config.toml
translate = 0.12
adamw_lr_other_params = 0.0012
final_lr_fraction = 0
Rows from block 4 of a small image deblurring model, named by matrix and row number. Rows with one number belong to one channel. Each number is 128 + 24 x the weight over its row's rms, rounded and kept within 0 to 255. All counts start at 0. After the name is the row's rms in percent of the matrix's.
After each channel's rows are labels from the 100 images, of 14848, where the channel reaches its highest value: "strongest on" is what is common among them. Only what is clearly more common there than usual is listed. The data: rendered scenes of coloured solids on a plain floor.
# convs0: first 3x3 conv (model.mid.0.convs.0.weight, 128x128x3x3, each kernel summed), inputs 0-127
# convs1: second 3x3 conv (model.mid.0.convs.1.weight, 128x128x3x3, transposed, each kernel summed), outputs 0-127

convs0.38 117 [161 134 153 123 121 102 129 132 130 141 146 133 127 137 122 138 121 136  81  94 133 112 151 119 110 123 160 149 131 104 111 105 123  89 128 130 104  90 133 129 138 115 117 131  98 106 111 133 150 138 122  89 105 120 135 105 117 115 129 116 134 120 123 121 108 109 124  87 141 105 124 106 134  94 148 126 151 130 134 134 131 187 193 204 136 186 179 173 107 110 144 132 151 104 121 146 115 136 105 116 118 132 146 123  95  89  84  28 145 107 135 100 135 120 141 150 105 130 147 103 142 130 182 144 138 117 128 127]
convs1.38 069 [ 97 134 124 158  97 121 133  60 161 129 125 119 129 117 121 115 152 150 148 111 119 148 142 158 129 134 132 153 118 159 136 154 135 103 132 141 125 157 146 102  88 118 111 137 119 109 119 106 126 125 107 127  95 123 114 100 120 140 131 126 101 184 143 123 154 139 123 204  26 171 140 152 123 148 114 126 126 147 136 114 141  60 100 128  98 137 116 117 144 114 118 137 140 119 140 126 132 129 137 129 135 103 136 185 164 156 197 118 137  97 162 104 118 113 142 117 107 133 139 120 123 123 138 100 107  95 129 124]
strongest on: count: one

convs0.116 080 [173 139 131 129 164 140 136 122 116  93 106 121 105  86 115 145 152 138 179 136 126 203 154 123 128 150 121 112 108 195 148 135 107  92 128 119  85 158 157 125 121 113 133 115  86 110 170 143 134 131  93 119 153  97 111 136 124 125  88 111 136 153 122 133 113 111 107 110 135  98 106 157 150 142 130  79 100 114 126 132 107 135 139 124 116 149  97 100 149 138 141 112 192 164 152 138 136 132 134 155 145 101 121 130 124  88 152 139  73  88  98  91 137 123 123 138 107 133 122 136  79 111 110 139 110 126 111 106]
convs1.116 082 [101  93 112 141 137 102 100 141 114  98 126 121 118 143 148 149 162 112  92 105 174 137 148 110 116 116  93 121 126  97 103 110 104  94 106 122 178  94 104 102 116 133 121 153 129 156 105 121 109 120 112 138 118 101 128  71 141 109 130 134 148 121 123 129 141 116 173  47 152 132 169 130 128 138 135 170 134 117 116 160 139  92  86 118  97 112  99 125 126  90 101 134 119  97 110 137 137 134 120 129 182 117 124 107 135 110  67 166 156 117 120 132  97 141 114 114 137 152 196 124 115 112 110 127 141 144 112 102]
strongest on: count: one

convs0.9 097 [122 112 104 128 105 112 127 132 157 114 157 129 115 115 155 139 120 172 124 125 121  67 119 137 131 149 129 124  97 143 157  95 139 131 121 134 159 125 164 145 127 110 167 147 125 133 119 126 148 143  87  92 136 149 125 133 123 147  48 150 152 120  93 129 190  87 138 106 138 114 124  91 176 146 117 127 126 140  93 136 147 123 108 123 154 121  53 153 118 120 151 118 113 115  23 136 106 134 154 142 128 138 141 144 144 130 140 170 129 125 130 136 133 111 113 130 104 119 113 122 155  98 120 144 116 106  97 132]
convs1.9 137 [114 149 139 158  97 148 105 117 123 130 106 138 131 129 166 153 135 137 141 117  98 120 137 148  90 150 143 124 144 118 117 123 142 126  76 138  85 127 110 171  99 119 105 107 160 132 133 118 114 179 157 101 111 136 110 122 132 136 217 138 123 117 177 144 114 201 122 112 122 140 138 115 110 129 109 114 146 128 148 135 121 137 132  97  91 173  93  94 127 105 203 161 113  79 152 124 129 116 121  71 163 112 118 136 130  95 118 112  92 142 105 123 119 152 124 136 120 116 104 135 126 105 138 142 124 108 141 119]
strongest on: count: one

convs0.84 085 [ 82 140 140 141 147 160 118 135 125 121 100  97 148 126 131 144 131  97 170 185 114 145 106 160 104 114  97 113 105 149 130 141 104 142 103  95 125 106 136 117 148 123 115 143 132 150 114 155 117 140 100 113 112  76 138 160 105 122 102 125 160 157 136 132 100 145 143 211  71 153 118  92 137 155 114  64 132 132 107 160  95 136 167 126 132  94 111  67 157 157 132 124 135 102 106  99 137 120 122 131  97 136  90 135 118 139 157 154 134 118 102 129 102 122 114 121 156 125 116 103 107 156 110 109 141 132 142 110]
convs1.84 080 [195 148 124 139 118 130 148 149 118 118 162 112 124 147 155 130  96 152  95 117 155 149 127  94 113 113  94 133 133 107 116 148 140 110 127 167 184 130 121 115 118 143 127 128 111  91 144  91 105  90 145 120 117 133 127 142 144 136 155 107 136 129  99 116 134 146 139  87 255 139 145 174 119 109 154 149 116 137 133 135 130 112 108 125 123 151 114 133 130 121  79 142 119 129 171 142 139 137 107  68 118 122 138 144 123 124 117 137 152 107 114 128 151 126 119 145  88 122 130 133 151 124 128 146 121 138 130 115]
strongest on: bumpy ball

convs0.113 150 [125 139 167 154 162 165 121 142 137 127 123 143 134 139 155 150 155 106 129 146 128 235 107 143 104 137 113 106 126 124 128 120  72 119  87 142 177 124 133 139 138 106 132 129 138 142 117 129  99 131 135 173 130 112 112 150 140 131 124 149 135 136 118  97 136 124 131 119 122  99 110 118 137 141 145 134 102 127 148 160 116 131 131 133 105 119 125 135 145 158 119  99 176 112 134 127 137 145 131 108 112 132 118 137 150 122 135 108 136 139 119 135  98 138 113 171 138 112 109 138   0 150 136 121 123 133 161 114]
convs1.113 136 [ 97 142 107 147  75 112 123 121 119 126 127 146 120 141 105  91  84 154 123 143 132 217 174  55 155 146 142 114 148 118 114 161 172 102 173 149  99 117  91 154 128 109  98 138 115 130 132 169 161 141 140 109 133 163  97 115  98 116  93 111 118 133 123 130 174 116 150 147 145 138 130 148 104 126 147 138 110 143 101 152 115 107 127 169  86 142  99 148 159 136 135 161  96 127 121 135 143 128 117 144 163 148 105 150 139 116 143 109 111 165 141 109 137 143 132 110 109 123 133 126 140 129 131 119 132  88 142  90]
strongest on: count: five

convs0.79 097 [129 129  88 118 155 147 189 141 112 107  81 151 123 186 135  86 139  82 133 139 146 161 124 170 133 112 169 162  75 135 133 131 131 137 150 116 125 159 129 165 104 147 179 115 122 153  91 119 121 128 110  92 140 165 152 100 151 110 156 136 100 171 155 129 110 110 150 153 178 136  93 140 117 127 125 117 121 141 100 131 151 117 131 104 137 136 125 136  99  96 111  81  80 138 137 150 156 123 158 153 122 122 140 150 106 141 145 122 128 143 165 135  97 128 147 135 163 115 139 126 137 170 138 125 163 119 153 140]
convs1.79 097 [122  76 115 121 143 146 100 148 135 122 156 144 126 142 140 137 132 162 135 155 152 118 129 139 128 151  82  98 142  84 119 137 148 146 149 135 141 138 138  92 129 126  93 153 103  77 164 114 149 136 174 118 156 155 118 120 142 114 108 107 133 116  86 157 139 123 117 160 127  91 126 100 121 143 148 120 133 162 159 134 121  94 181 129 127  87 113 134 134 141 134 127 168  87 143 127 125 146 118  96  90 154 119 122 106 121 111  87 149 100 120 168  87  98 125  79  83 193 142 123 140 117 123 147  95  88  96 127]
strongest on: white object; spring

convs0.1 122 [150 154 137 143 117 123 130 121 142 135 135 147 143 145 146 125 103 123 147 139 101 123 182 138 113 113 139 113 118 128 120 136 135 101 166 126 106 147  79 106 101  95 125 143 142 130 107 133 152 140  64 239 139 132 106 170 113  98 120 127 143 129 110  97 117 152 136 125 131 131 168 131 140 201 120 154 122 148 128 143  95 126 140 128 107  97 114  93 137 117 119 108 165 143 108 125 118 136 130 146  98 132  78 183 139 135 164 118 111  81 141 135 132 158 119 125 146 132 146 166 116 112 137 104  89 113 127 104]
convs1.1 183 [112  99 105 114 155 135 121 146 132 116 134 127 129 120 159 159 138 108 105 141 130 106 120  79 124 119 138 131 121 125 129 117 115 124 100 119 228 121 111 129 145 104 135 124 132 126 155 137  92 100   0 163 110  93  95 114 129 115 125 129 107 125 127 146 126 138 122 105 120 112 141 109 134 116 118 124 116 137 128 117 141  87 104 130 142 138 158 129 132 153 148  62 210 129 132 117 114 127 142 104 145 125 133 135 139 134 119 109 109 107 138 140 126 138 131 122  86 128 114 142 102 120 128 125 115 144 107 128]
strongest on: dome

convs0.64 096 [124  98 131 101 149 111 135 159 118 137  82 149 107 146 142 149 139 128 101 138  98 156 114 124 120 127 139 128 110  97 125 133 118 172 125 131 218 135  89 126 127 112 152 136 129 157  84 116  77  89 200 115 117 126  91 120 129 159  96 132  93 106 125 116 113 147 134 124 119 118 136 126 107 114 149 136 148 145 127 152 125 128  91 130 133 111 165 168 122 142 160 128 179 133 140 126 124 155 147  99 132 114 114 107 109 123 115 159 124 158 151 142 142 113 148 142  97 110 138 151  40 161 132 147 138 162 132 121]
convs1.64 102 [137 151 120 113  76 113 117 156 152 120 176 130 128 133 109 137 136 146 181 172 155 145 143 134 139 175 130 100 115 136 142 156 150 137 173 135  94 130 111 124 142 111  78 140 123 161 138 134 127 139 111 129 134 136 179  93 123 126 105 124 182 166 112 124 101 108 109 118 178 133 124 157 131  85 148 126 125 150 136 129 124 165 161 122 115 108 128 140 115 109  87 107 169 161 137 168 111 131 108 155 139 150 144 121 133 144 142 110 141 176 102 121 128 132 171 142 174 148 113 118 141 162 141 166 109  71 107 154]
strongest on: count: five

convs0.119 089 [131 139 107  90 130 104  81 128 105 117 122 181 128 138 116 104 150 144  98 111 119 126 137 148 134 170 145 193 112 127 124 125 141  73 147 119 132 107  80 111 117 135 185 115 112 135  64 112 140 107 130 156 134 146 129 101 132 165 119 127 104  96 142 112 130 160  89 126 134 158 107 134 130 153 132  90 173 168 145 114 135 117 131 159 154 117 121 130 106 146 103 112 123 100 123 122 105 146 131 150 142 146 171 143 123 159 117 156 123  96 124 126 157 150 112 133  91 171 139 121 128 113  94 192 169 109 141 147]
convs1.119 080 [174 138 156 154 138 166 159 143 166 141 135 132 119 127 147 122 154  92 153 136  92 136 127 122 111 108 104 139 135 127 149 124 101 116 109 166 122 175 145 100 136 178 106 138 131 168 212 127 112 123 143 148 150 151 166 125 159 110 136 139 111 165 139 123 161 140 150 145 101 150 152 126 145 161 113 143 100 125 128 101 144 107 122 102 125 107 134 171 190 158 134  86 103 115 123 151 126 166  93 130 102 160 101 153 160 103 135 139 149 146 130 137 155 130 108  84  97 136  96 140 129 132 131  92 137 118 144 148]
strongest on: white object; spring

convs0.10 109 [138 106 152  84 129 138 102 141 152 142 144 115 103 100 124 101 116 156 150 125 121  85 103 132 146 116 113 102 131 130 131 106 134 169 106 139 106 112 136 118 139 130 115 141 119  76 141 140 105 154 130 170 156 106 122 176  99  77  91 122 121 125 107  93 125 144 133 136 101 120 104 132 169 143  96 111  90 111 116  71 151 117 124 150 112 123 128 127 141 121 124 141 123 115 134 104 168  91 121 144 158 135  94 149 162 131 128 140 103 162 131 172  92 155  89  69  80 132 135 103  98 127 124  64  95 149 130 115]
convs1.10 116 [100 144 104 134 144  83 134 128 106 131 142 124 117 136 137 128 130 119 118 125 135 159 139  98 147 130  97 128 120 164 134 129 122 102 194 124 136 143 122 121 119 137 145 124 114 127 114 152 179 114 194  33 102 152 201 140 136 122 113 140 123 139 122 173 145 126 150 159 125 143 143 139 123  96 133 134 122  91 114 172  81 146 146  79 121 114 130 103 110 110 123 161 111 185 139 142 116 121 109 163 109 117 129 141 115 134  93 124 153 135 111 106 156 122 138 151 154 122 164  87 145 168 123 134 126 136 142 124]
strongest on: count: one

convs0.2 137 [137  90 134 136 144 110 126 126 152 118 123 127 121 147  96 145 133 116 109 148 145 214 108 160 129 135 144 123 114 118 136 136 109 166 106 135 238 111 114 108 126 126 137 131 146 143  81  88  95  90 176  42 130 135 100 149 131 153 144 137 133 123 120 143 114 128 125 128 109 121 131 179 128 162 119 132 128 142 117 127 129 114 141 137 105 112 146 155  99 144 197 106 154 107 134 142 121 137 155 125 109 145 112 113 120 133 149  90 120 140 134 153 105 120 149 103 149 131 145 145 125 115 106 146 138 144 124 121]
convs1.2 143 [106 145 132 108 109 157 127 151 125 118 170 113 122 125 164 146 143 114 124 109  77  96 120 162  83 118 109 143 144 129 162 121 132 112 126  99 137 113 124 106 143 162 122 124 120 113 127 152 108 180 140 117 128  80 194 136 132 107  87 136 111 130 112 127 123 130 131 114 127 171 120 113 132 130 148 117 147 125 168 120 136 129 161  25 170 124 169 145 120  73 113 159  94 142 196 132 120 115 117 127 104 114 139 130 147 119 121 123 152 113  86 106  98 144 131 145 152 129 129 125 141 134 112 140 116 135 116 165]
strongest on: count: five

convs0.60 102 [124 130 110  75 101 132 157  83 139 139 131 144 133 123 131 106 162 125 119  99 114 103 143 143 179 142 206 127 127 106 103 142 149  98 144 134  76 164  65 114 125 121 162 131 101 122 133 147 129  83 111 154 124 160 171 145 126 117 112 140 127 118 122 174 104 147  94 146 144 144 153 141 146 117  99 119 118 188 152 163 124 143 100 130 132 135 108 135 145 136  65 188 108 139 138 119 171 116 121 123 127 133 113 108 138 128 160 115 138 146 108 113 157 156 140 113 118 142 137 104 127 139 121 153 158 117 106 142]
convs1.60 101 [154 122 158 141 127 143 128 175 117 126 160 129 122 136 112 124 103 161  98 126 114 127 153  92  84 115 113 125 171 123 122 139  99 129 132 140 147 123 132 159  99 138 130 154 117 148 177 123 174 140 140 129 146 159 108 152 145 120 106 121 178 138 144  98 191 105 120 126 114 117 110 133 107 138 109  84 181  96  96 130 135 124 182 126 141 128 138 109 182 103 154 100 179 150 120 111 121 188 159 105 119 119 138 174 128 125 140 156 140 118 156  94 114 113 155 109 111 155  90 110 158 143 120 146 132 124 157 118]
strongest on: spring; largest object: spring

convs0.125 097 [ 62  85 118 168 100 105  85 121 149 108 142 110 131 120 139 112 134  85 144  88 138  97 104 116 107 138 128 123 109 158 142 136  88 120 114 136 183 138 126 114 126 160 107 138 140 119 138 133 119 101 164 140 136 117 106 138 113 130 141 112 132 172 116 113 149 137 177 145 173 137 128 104 141 122 110 207 122 129 116 118 106 143 149 136 148  81 102 127 151 120 131 124 109 118  93 143 102 159  98 133  93 124 161 156 134 153 140 115 137 119 138 100 102 117 100 118 173 152 161 165 111 144 109 122 100 149 167 169]
convs1.125 091 [146 146 118 115 155 147 115 144  70 120 131 127 132 122 118 160 133 141 140 120 163 132 153 146 138 131 152 140 147 116 169 132 165 140 103 111 133 105 118 128 101 107 143 119 139 138 112 149  88 141 115 145 119  96 128 132 105 112 174 121 129 106 154 181 122 121 112 129  72 143 122 122 115 133 131 134 164 130 126 152 116 108  83 128 125 145 132 128 118 120 132 140 140 174 126 146 134  61 133 111 190  88 131 111 118 136  80 133  92 170 143 157 151 125 167 163 147  97 105  60 129 107 129 136 134 126  50 130]
strongest on: bumpy ball; cube frame

convs0.104 116 [104 105 132 141 158 144 103 179 134 112  82 114 117 116 134 135 104 108 155 158 151 104  99 139 121 117 136 125 115 177 134 133 104 130  89 151 128 121 146 122 103  99 136 150 135 150 102 118 118 133 138 100 126 126  78 106  84 127 168  98 128 161 117 150 140 100 150 135 113 158 105 135 135 146 120 179 145  66  99 138 163 134 131  90 114 122 141 123 156 154 149  98 148  95 121 113 147 136 124 120 121 146 176 141 126 142 155 117 147  74 137 117 118  96 155 130 132 109 147 221 155 152 123 154 135 152 146 140]
convs1.104 104 [125 111  98  98 128 127  88 106 101 144 173 154 146 111 116 156 138 126 117 116 163 141 149 126 135 149 166 101 105 111  93 140 135 160 127  82 167 111 146 134 152 119 114 113 119  93 111 175  85  97  58 139 123 130 108 120 140 103 103 128 116 104 147 105 145 123 123 109 143  97 143 112  66 126 109 108 135 141 109 135 101 140 106 147 122 114 137 143 103 125 127 108 137 133 137 174  75  79 146 143 149 144 128 104  92 135 140 126 128 105 130 176 169 116 110 138 169 165 113  81 101 118 128 106 118  94 101 129]
strongest on: spring; bumpy ball

convs0.34 081 [126 141 134 136 136 115 121 145 148 117 100 146 155 107  98 132 137 152  90 126 102 129 132 135 135 134 151 142 124 138  85 133 116 100 132 115 126 130 147 135 165 116 149 125 167 113 139 115 127 132 111 170  82 113 142 158 150 144  89 139 121 126 114 105 138 147 125 102  36 148 102  60 113 104 144 123 135 154 158 167 113 147 175 154 150 158 155 163 125 113  95 191 148 123  94 138 155 135 104 138 138 153  72 106 126 165 154 185 140 118 150 103 117 147 136 145 149 120 150 121 107 149 132 135 146 123 130 145]
convs1.34 070 [144  97 158 142 121 126 127 137 142 113 134 129 147 140 115 137 129 159 164 131 102 148  90 108  95 123  77 134 106 154 121 102 117 139 128 170 143 158 128 129 114 116 140 163 104 152  72 135 120 108 151 104 179 121  97 132 130 171 177 137 134 115 123 145  79 116 144 124 217 117 152 154 102  93 121  72 144 103 146 114 143 109 119 139 131 155 118  79 168 120 154 134 152 106 171 122 124 169 121 111 112 117 120 157 159 142 148 107 114 144 129 132 110 130 118 130 104 151  91 175 133 115 125 133 131 118 105 106]
strongest on: spring

convs0.62 142 [140 136 135 170 189 111 131  94 134 125 149 111 106  87 111 155  99 104 139 114 135 137  85 145 115 153 112 115 125 119 134 148 129 125 107 147  88 121 217 135 119 120  99 143 136 127 172 130 115 134  80  92 126 117 147 171 127 133 135 163 137 166 136 127  72 133 113 160 119 101 134 152 105 118 143  77 111 129 134 111 140 123 145 151 125 127 144 110 151 124 133 182 123 128 119 111 137 133 162 130 115 110 142  92 112  95  91 127 160 171 122 118 104 102 138 101 164 109 110 111  69 116 125 109 138 159 108 127]
convs1.62 167 [115 161 147 103 118 113 139 133 141 113 143  95 138 111 133 113 126 132 152 150 154 170 126 146 131 123 105 127 137 113 145 123 128 124 148 121 131  99 157 164 113 163 166 125 105 150 103 130 146 131 189  43 103 132 128 149 137 137 131 119 143 153 161 131 104 103 112 130 101 145 130 118 128  83  90 130 146 104 121 174 121 114 132 113 124 171 117 137 134 131 118 255 116 160  98 137 133 118 148  92 158 101 112 143 121 104 120 123 109 131 106  98 142 138 113 126 144 117 142 129 130 109 135 146 125 124 148 117]
strongest on: dome; bowl; sphere

convs0.53 099 [140 162 110 135 184 167 113 132 126 163  98 163 211 170 125  99 137 119 177 112 122 119 148 110 155 155 172 142 140 123 134 138 103 136 123 140 124 163 131 118 145 147 182 169 133 161 145 106 146  92 143 142 133 178 137  94 167 137 135 157 125 110 134 136 130 162 151 115 148 128 138 135 105 128 120 160 149 158 128 130 146 139 109 141 160 116 119 157 135 123 157 103  82 116 130 138 103 172 127 136 135 149 167 146 117 131 150 126 125 133 169 107 161 139 136 131 154 146 137 171 162 136 153 168 131  96 130 137]
convs1.53 085 [ 80  88  82 123 109 104 134 169 102 137  60 152 132 144  70  96 106  77 103 118 102 122  90 137 108 141 103 110 139 144 133 107 130 131 131 167 125 136 175 130  84 124 115 118  90 119 130 170 150 125 135 164 118 152 139 126 116 117 110 109 117 139 103 153 109  94 122 142 134 112 114 101 110 169 143 117 122 121 100 146 110  90 147 105 118 125  64 136 137 103 105 101 135  99 102 156 151 125 120 108 143 130 152 186 130 107  80 150 131 127 103 128 129 129 147 144 117  86 124 109 125 131 149 107 137 132 155 137]
strongest on: spring; cube frame

convs0.93 088 [135 132 129  99 130  67 113 117 139 150 130 146 120 121 160 136 165 105 160 157 150  72 144 131 156 133 112 139 113 113 119  82 172 157 169  83 106 121 105 151 135 146 143 139 147 125 111 124 117 124 147  68 150 134 132  93 139  71 121 104 135 114 110 141 136  97  95 146 159 145 122 129 129 146 129 126 161 160 125 128 140 134 100 111 109 131 105 148  92  99 111 115 133 138 134 158 114 130 116 110 115 112 123 135 127 129 142 144 140 179 186 170 166 178 152 119 119 139 113 146 190  99 103 142  87 115 131 150]
convs1.93 093 [114 153 128 107 146 144 149 126  95  96  95 117 134 128 109  69 107 158 116 105 102 106 117 113 107 110 139 148 136 105 160 170 125  94  89 153 159 135 140 123 136 133 134 148 114 135 147 137 117 112 106 155 106  93 205 122 120 123 117 159 120 113 149 110  99 146 129  88  70  97 142  83 120 126 123 101 131 148 130 116 142 112 144 122 137 159 146  99 168 123 153 115 128 126  95 106 117 120 146 171 158 126 117 137 163 110  89 113  87 163 121 140 148  59 130 117 159 138 131 139 149 106 140  95 165 162 114 126]
strongest on: cube frame